Weights of a small audio frame classifier: norm batchnorm, 93.4 epochs.
Rows from block 8 of a small audio frame classifier, named by matrix and row number. Rows with one number belong to one channel. Each number is 200 + 40 x the weight over its row's rms, rounded and kept within 0 to 999. All counts start at 0.
Before each channel's rows are labels from the 100 clips, of 14976, where the channel reaches its largest size: "top examples" is what is common among them. Only what is clearly more common there than usual is listed. The data: babble in 24 made-up languages, each with its own sounds, syllables and stress or tones, from a formant synthesiser.
# filt: filter width-3 conv, dilation 8 (model.blocks.8.filt.weight, 384x384x3, each kernel summed), inputs 256-383
# gate: gate width-3 conv, dilation 8 (model.blocks.8.gate.weight, 384x384x3, each kernel summed), inputs 256-383
# out: residual pointwise conv (model.blocks.8.out.weight, 384x384x1, transposed), outputs 256-383

top examples: /aʊ/; prosody: stress on first syllables; /ts/; /ɑ̃/
filt.326,203,187,247,155,194,216,208,192,104,207,243,169,220,149,184,281,126,157,161,196,218,187,213,163,211,226,164,219,290,182,165,171,191,167,279,211,134,222,172,157,125,238,208,223,114,253,167,160,203,165,184,168,250,217,283,221,211,251,161,231,189,199,239,202,170,217,231,206,211,256,230,214,203,238,168,155,217,94,185,205,256,168,196,221,277,236,161,201,164,181,197,228,235,168,219,216,217,194,123,209,211,233,243,192,150,134,266,248,203,124,167,246,194,191,215,260,188,187,253,191,251,165,171,254,212,338,177,230
gate.326,125,275,186,237,260,208,265,224,216,305,199,194,216,242,228,233,208,179,216,223,149,223,268,189,238,209,238,196,234,219,182,245,221,236,223,210,185,192,208,197,184,151,197,194,236,203,243,156,115,183,213,127,168,219,165,195,269,249,214,191,178,203,172,213,132,229,238,133,165,195,218,201,191,303,268,197,180,215,144,225,93,230,150,208,160,156,301,227,190,193,164,91,212,76,229,171,197,226,150,230,196,195,237,186,150,175,178,172,168,265,237,260,179,168,212,181,217,218,190,227,232,203,206,167,221,167,215,203
out.326,169,265,226,222,283,150,174,166,236,279,157,198,160,192,208,191,225,158,197,211,217,167,278,230,167,184,191,164,156,265,200,196,180,259,223,224,163,210,176,207,247,179,204,316,232,245,156,205,128,161,264,204,229,152,170,192,231,182,269,185,259,175,257,280,133,163,225,192,231,201,185,217,274,203,153,162,182,206,262,186,207,141,232,279,267,179,176,218,241,145,148,203,165,223,215,208,224,114,157,188,204,207,169,188,226,257,262,240,264,228,223,220,208,230,179,151,228,227,210,164,168,214,187,174,140,232,189,215

top examples: /aʊ/
filt.237,151,176,115,270,264,192,195,155,237,235,212,202,214,228,187,236,176,157,214,138,247,229,129,166,234,222,199,128,228,187,225,209,215,182,206,310,197,230,233,202,185,177,200,194,151,180,221,204,214,203,251,257,127,249,199,235,251,161,172,197,214,209,125,201,188,168,153,169,165,257,242,172,151,167,196,251,239,226,186,154,250,199,243,154,257,141,187,117,201,251,177,130,138,242,220,162,168,240,206,244,216,195,173,259,249,311,245,168,185,130,199,178,210,189,278,247,166,228,158,182,182,198,266,158,143,200,204,224
gate.237,199,223,223,248,215,193,182,183,124,302,254,228,217,246,205,217,240,228,209,257,176,258,216,287,195,166,237,238,215,218,230,240,270,233,186,180,263,250,212,202,269,182,202,257,261,181,232,142,213,220,177,178,173,93,173,209,219,237,210,256,231,179,210,187,139,191,183,123,133,197,187,204,205,252,204,189,231,210,165,175,190,346,163,264,201,188,227,203,187,190,245,157,170,212,152,208,294,203,250,184,161,233,225,213,200,141,249,188,160,258,164,228,161,251,244,227,274,237,254,176,215,230,187,179,239,181,207,200
out.237,174,190,230,202,178,178,207,243,155,244,196,216,188,219,250,279,206,206,183,229,193,228,215,218,246,189,246,236,246,240,235,158,191,221,201,189,205,212,248,179,106,205,228,165,192,341,166,256,193,183,173,236,203,188,165,212,188,186,99,146,233,168,175,182,189,85,178,234,229,161,204,196,243,180,261,256,158,208,250,227,233,247,258,234,225,194,257,202,225,239,225,157,168,286,162,155,132,215,186,199,150,200,182,194,246,220,255,153,228,259,220,141,140,258,248,202,120,145,105,254,227,164,145,206,208,176,128,215

top examples: mains hum
filt.176,204,186,184,238,232,145,220,187,253,153,158,225,222,117,194,169,184,247,198,206,246,151,195,235,172,206,228,193,219,238,167,170,153,229,246,249,233,243,172,158,161,224,181,180,263,249,157,271,228,176,190,285,236,222,271,232,167,211,232,189,192,188,142,185,180,67,180,234,216,220,185,228,181,160,204,179,265,206,254,266,203,246,226,160,238,204,269,119,225,164,135,262,249,273,208,186,177,175,224,181,218,150,138,227,183,225,181,203,230,214,165,167,220,214,265,171,222,211,155,186,119,190,209,171,187,156,196,194
gate.176,234,182,214,187,217,207,212,210,216,239,250,189,146,267,238,180,265,161,249,228,190,199,245,262,177,178,230,194,130,184,216,133,231,167,203,242,212,211,236,235,245,123,245,255,188,171,194,144,207,169,248,233,242,197,211,192,216,230,152,234,170,214,222,243,199,238,203,181,301,242,186,167,215,228,123,172,202,216,139,188,212,201,208,230,266,259,200,227,271,164,243,237,196,181,232,141,212,213,239,187,231,219,241,151,197,201,187,161,174,199,159,243,208,262,209,186,213,272,167,159,228,237,219,216,267,204,180,143
out.176,261,223,267,185,150,214,162,152,209,236,167,164,137,204,164,159,260,212,223,170,156,188,138,156,270,213,234,260,223,284,149,124,207,147,182,180,296,248,157,209,131,255,299,187,229,239,165,213,208,180,190,206,135,205,185,254,122,218,202,215,196,204,205,149,181,211,230,211,198,250,170,163,223,240,192,169,226,196,176,206,194,189,187,132,211,166,148,181,151,188,210,191,221,252,193,181,195,181,222,250,165,264,156,250,164,212,207,174,222,203,168,131,193,252,172,154,151,208,237,201,205,192,163,171,222,191,242,122

top examples: /aʊ/
filt.212,210,224,262,168,191,141,192,202,291,263,169,215,214,212,210,195,195,245,244,206,165,165,257,195,82,204,163,206,186,201,243,213,241,248,100,120,266,239,195,181,288,256,207,157,270,196,218,241,251,210,152,199,165,217,186,180,193,229,221,316,208,248,203,236,153,181,211,220,162,196,175,177,198,177,187,196,214,234,185,242,202,204,239,187,192,154,199,199,170,277,225,197,235,226,204,180,143,173,213,239,201,214,188,188,81,153,236,175,222,198,146,232,186,211,212,256,222,154,113,232,181,216,261,290,208,132,213,213
gate.212,179,263,128,208,250,269,208,245,172,214,167,189,164,177,161,197,191,173,146,228,170,246,190,192,191,189,220,172,180,208,238,202,237,171,238,209,181,219,132,210,235,203,174,217,135,203,186,204,192,211,207,279,137,266,199,305,221,200,161,218,137,154,187,198,174,207,173,148,187,157,218,215,180,225,221,177,188,157,244,204,153,203,145,142,185,189,209,130,147,164,225,138,219,182,148,121,261,260,236,284,201,188,244,217,288,206,198,251,137,247,221,246,243,212,204,237,231,256,178,145,213,309,196,157,207,157,176,176
out.212,221,182,194,185,211,163,273,173,187,118,228,230,239,217,251,164,237,279,221,195,211,201,223,213,208,178,158,201,186,157,205,216,164,191,171,266,223,257,155,265,144,202,214,168,151,198,199,128,203,223,218,170,218,175,96,233,172,206,208,182,160,211,210,176,170,193,159,197,184,88,124,199,242,164,222,174,262,235,188,241,137,210,151,173,171,158,234,216,177,256,156,259,126,264,190,228,223,247,260,177,282,254,183,245,194,196,194,219,123,171,217,212,246,300,198,198,196,144,202,145,185,203,149,226,216,209,195,214

top examples: /v/; reverberation; /y/
filt.309,216,138,206,184,201,85,173,192,142,100,175,236,195,133,216,182,204,163,213,279,211,187,174,161,205,107,202,96,183,252,243,202,216,193,210,253,206,229,193,231,154,207,201,150,109,230,220,226,220,205,160,220,235,189,160,203,168,100,199,269,216,280,171,181,227,270,200,222,231,206,220,175,173,289,205,151,269,199,151,149,182,207,285,235,230,176,206,187,105,223,237,203,263,186,167,156,219,231,169,261,143,334,214,245,157,176,158,212,177,234,225,203,215,219,220,178,192,172,207,234,215,222,216,204,210,141,201,208
gate.309,213,155,190,156,218,155,297,223,282,174,243,163,170,217,202,146,219,141,176,160,247,163,214,194,149,227,255,84,216,140,229,222,205,170,208,219,158,228,222,197,208,153,144,206,169,140,194,244,226,156,151,144,129,197,168,213,193,271,203,181,196,166,156,125,137,187,184,154,210,188,208,222,153,195,183,197,233,202,243,191,229,160,186,185,297,203,249,170,152,231,279,206,227,179,253,198,200,274,180,182,249,157,118,139,197,157,290,190,177,175,166,185,180,172,169,261,251,243,189,188,178,270,181,192,165,185,141,256
out.309,238,166,195,214,177,171,128,283,118,225,183,191,139,263,183,195,222,208,150,186,164,238,228,103,272,145,202,263,209,129,263,195,160,272,225,199,238,151,170,191,234,254,194,182,181,178,116,226,166,241,181,200,144,196,217,150,169,153,181,235,171,240,196,208,165,172,245,155,177,296,216,153,182,227,175,150,204,214,98,184,236,136,214,239,263,224,280,234,205,204,220,224,266,247,197,220,213,229,210,236,226,199,188,183,137,243,164,255,211,223,163,234,211,234,153,168,219,221,143,189,214,194,171,255,198,213,226,277

top examples: /ɣ/; /m/; /n/
filt.143,153,111,136,162,234,225,162,208,212,137,243,194,175,225,219,242,210,172,197,180,204,202,206,235,184,223,206,203,226,229,185,206,206,182,202,287,221,253,208,161,233,205,258,151,193,263,172,241,184,182,154,220,252,176,238,190,248,180,193,212,202,204,201,172,142,194,245,233,248,234,159,161,207,282,152,202,196,185,250,127,240,169,200,172,236,124,233,169,251,230,213,208,246,167,183,183,202,175,192,217,212,160,276,264,276,200,168,188,274,276,141,183,292,222,228,271,206,164,228,142,180,199,261,176,222,177,140,183
gate.143,217,160,142,229,154,204,193,187,133,185,165,213,174,224,199,157,227,182,172,262,245,207,165,182,215,159,195,194,281,197,207,270,163,168,218,158,179,270,180,187,191,250,105,220,203,219,249,179,142,126,161,251,242,231,158,212,291,187,254,276,233,203,263,254,214,190,226,154,200,254,195,215,242,206,137,218,194,194,227,157,184,197,240,150,129,122,181,239,204,267,232,247,162,216,252,244,168,168,210,202,211,209,205,207,259,154,103,204,285,135,201,149,163,199,184,237,147,178,182,183,205,217,222,217,166,191,184,190
out.143,188,161,242,167,193,138,228,212,253,193,152,178,247,172,256,188,202,201,183,187,175,194,137,177,157,192,190,204,165,168,221,167,240,262,175,171,216,133,163,137,298,193,218,168,94,243,193,167,246,261,234,251,165,205,160,186,233,120,227,211,141,166,132,273,194,224,230,284,237,210,152,186,221,262,136,172,148,198,178,193,172,195,230,199,225,249,199,202,253,155,249,145,221,186,172,149,255,200,182,184,186,247,247,171,271,238,202,112,202,194,196,156,259,237,232,228,219,208,232,134,201,250,176,178,259,268,178,174

top examples: mains hum
filt.184,185,245,199,209,233,211,217,187,189,270,174,147,136,203,181,156,176,189,181,169,280,195,208,205,149,198,233,144,171,249,121,241,136,212,271,192,203,160,203,227,272,233,184,149,123,301,136,239,237,211,175,209,162,180,188,248,207,103,221,169,291,273,208,204,220,222,220,201,206,191,242,145,211,159,204,201,204,217,185,149,275,254,181,179,208,135,150,200,202,222,184,174,169,229,264,130,240,211,194,143,220,220,167,239,203,242,216,209,132,184,263,199,135,158,92,244,226,185,198,143,209,119,219,209,155,182,190,253
gate.184,197,209,151,208,217,182,280,222,177,275,208,204,205,169,250,150,169,162,143,242,222,204,185,196,179,185,174,168,184,191,141,241,177,178,223,194,242,278,168,209,203,222,182,178,87,262,202,235,275,173,217,195,172,187,187,212,311,243,217,196,109,133,179,172,183,203,243,141,221,116,207,193,176,263,191,150,282,245,270,202,202,273,223,232,99,121,186,227,191,236,181,223,194,204,259,220,186,201,220,221,197,255,249,206,276,219,168,246,201,181,262,257,182,166,207,244,240,177,136,221,183,212,197,229,219,206,199,234
out.184,225,191,202,169,207,231,225,207,165,284,248,170,198,187,109,237,122,130,197,160,234,239,209,208,242,200,253,244,184,164,174,250,189,230,196,194,213,194,179,174,177,173,177,167,271,139,212,175,179,164,217,242,236,221,149,191,198,220,161,165,229,230,200,219,144,206,156,223,238,160,291,155,177,223,169,215,140,232,190,188,224,227,198,218,248,271,247,248,174,170,266,239,188,164,183,283,237,210,159,199,207,210,144,203,136,224,238,166,247,207,194,205,192,202,320,152,121,184,97,253,105,240,193,201,246,238,147,187

top examples: /aʊ/; /a/; /æ/; clipping
filt.224,188,204,217,193,193,180,235,192,189,188,161,221,208,252,138,207,181,168,180,271,179,235,240,189,211,205,232,176,141,141,202,260,238,203,156,183,227,205,257,159,152,170,208,181,220,217,166,201,220,190,151,152,172,165,165,181,216,168,179,185,152,127,165,212,73,194,186,235,183,234,191,152,179,225,317,143,242,214,187,273,186,149,241,141,198,219,161,190,191,222,245,211,137,157,215,217,152,255,217,248,120,207,113,210,227,182,121,166,145,134,188,192,215,198,220,183,175,172,202,192,290,217,209,139,175,224,263,213
gate.224,206,216,189,220,198,164,196,155,201,218,232,236,223,250,186,209,270,182,169,235,158,223,220,209,256,161,261,257,259,218,210,190,211,291,195,108,181,221,223,150,160,157,96,143,282,267,226,183,190,244,193,141,152,183,226,155,213,163,203,213,214,228,190,219,216,205,164,211,193,167,240,242,186,238,208,205,203,176,224,254,169,206,120,235,255,220,182,230,292,236,150,220,173,166,198,178,201,143,228,206,206,177,114,187,224,173,129,166,211,305,234,175,190,177,205,149,220,238,194,176,162,166,193,224,228,160,233,211
out.224,176,203,205,189,159,131,256,254,199,337,208,214,239,229,179,184,149,224,197,143,175,252,169,201,126,159,228,160,247,189,147,199,206,211,255,199,222,178,138,161,143,202,232,312,205,235,208,189,163,273,234,210,221,161,208,207,176,284,138,192,204,232,185,230,181,200,247,254,179,235,201,145,135,189,213,232,204,191,74,184,110,179,257,224,220,223,210,240,217,228,211,249,191,213,161,130,142,182,166,211,235,167,223,233,207,256,257,222,151,212,211,203,270,185,130,219,194,211,158,194,125,240,208,193,201,147,212,201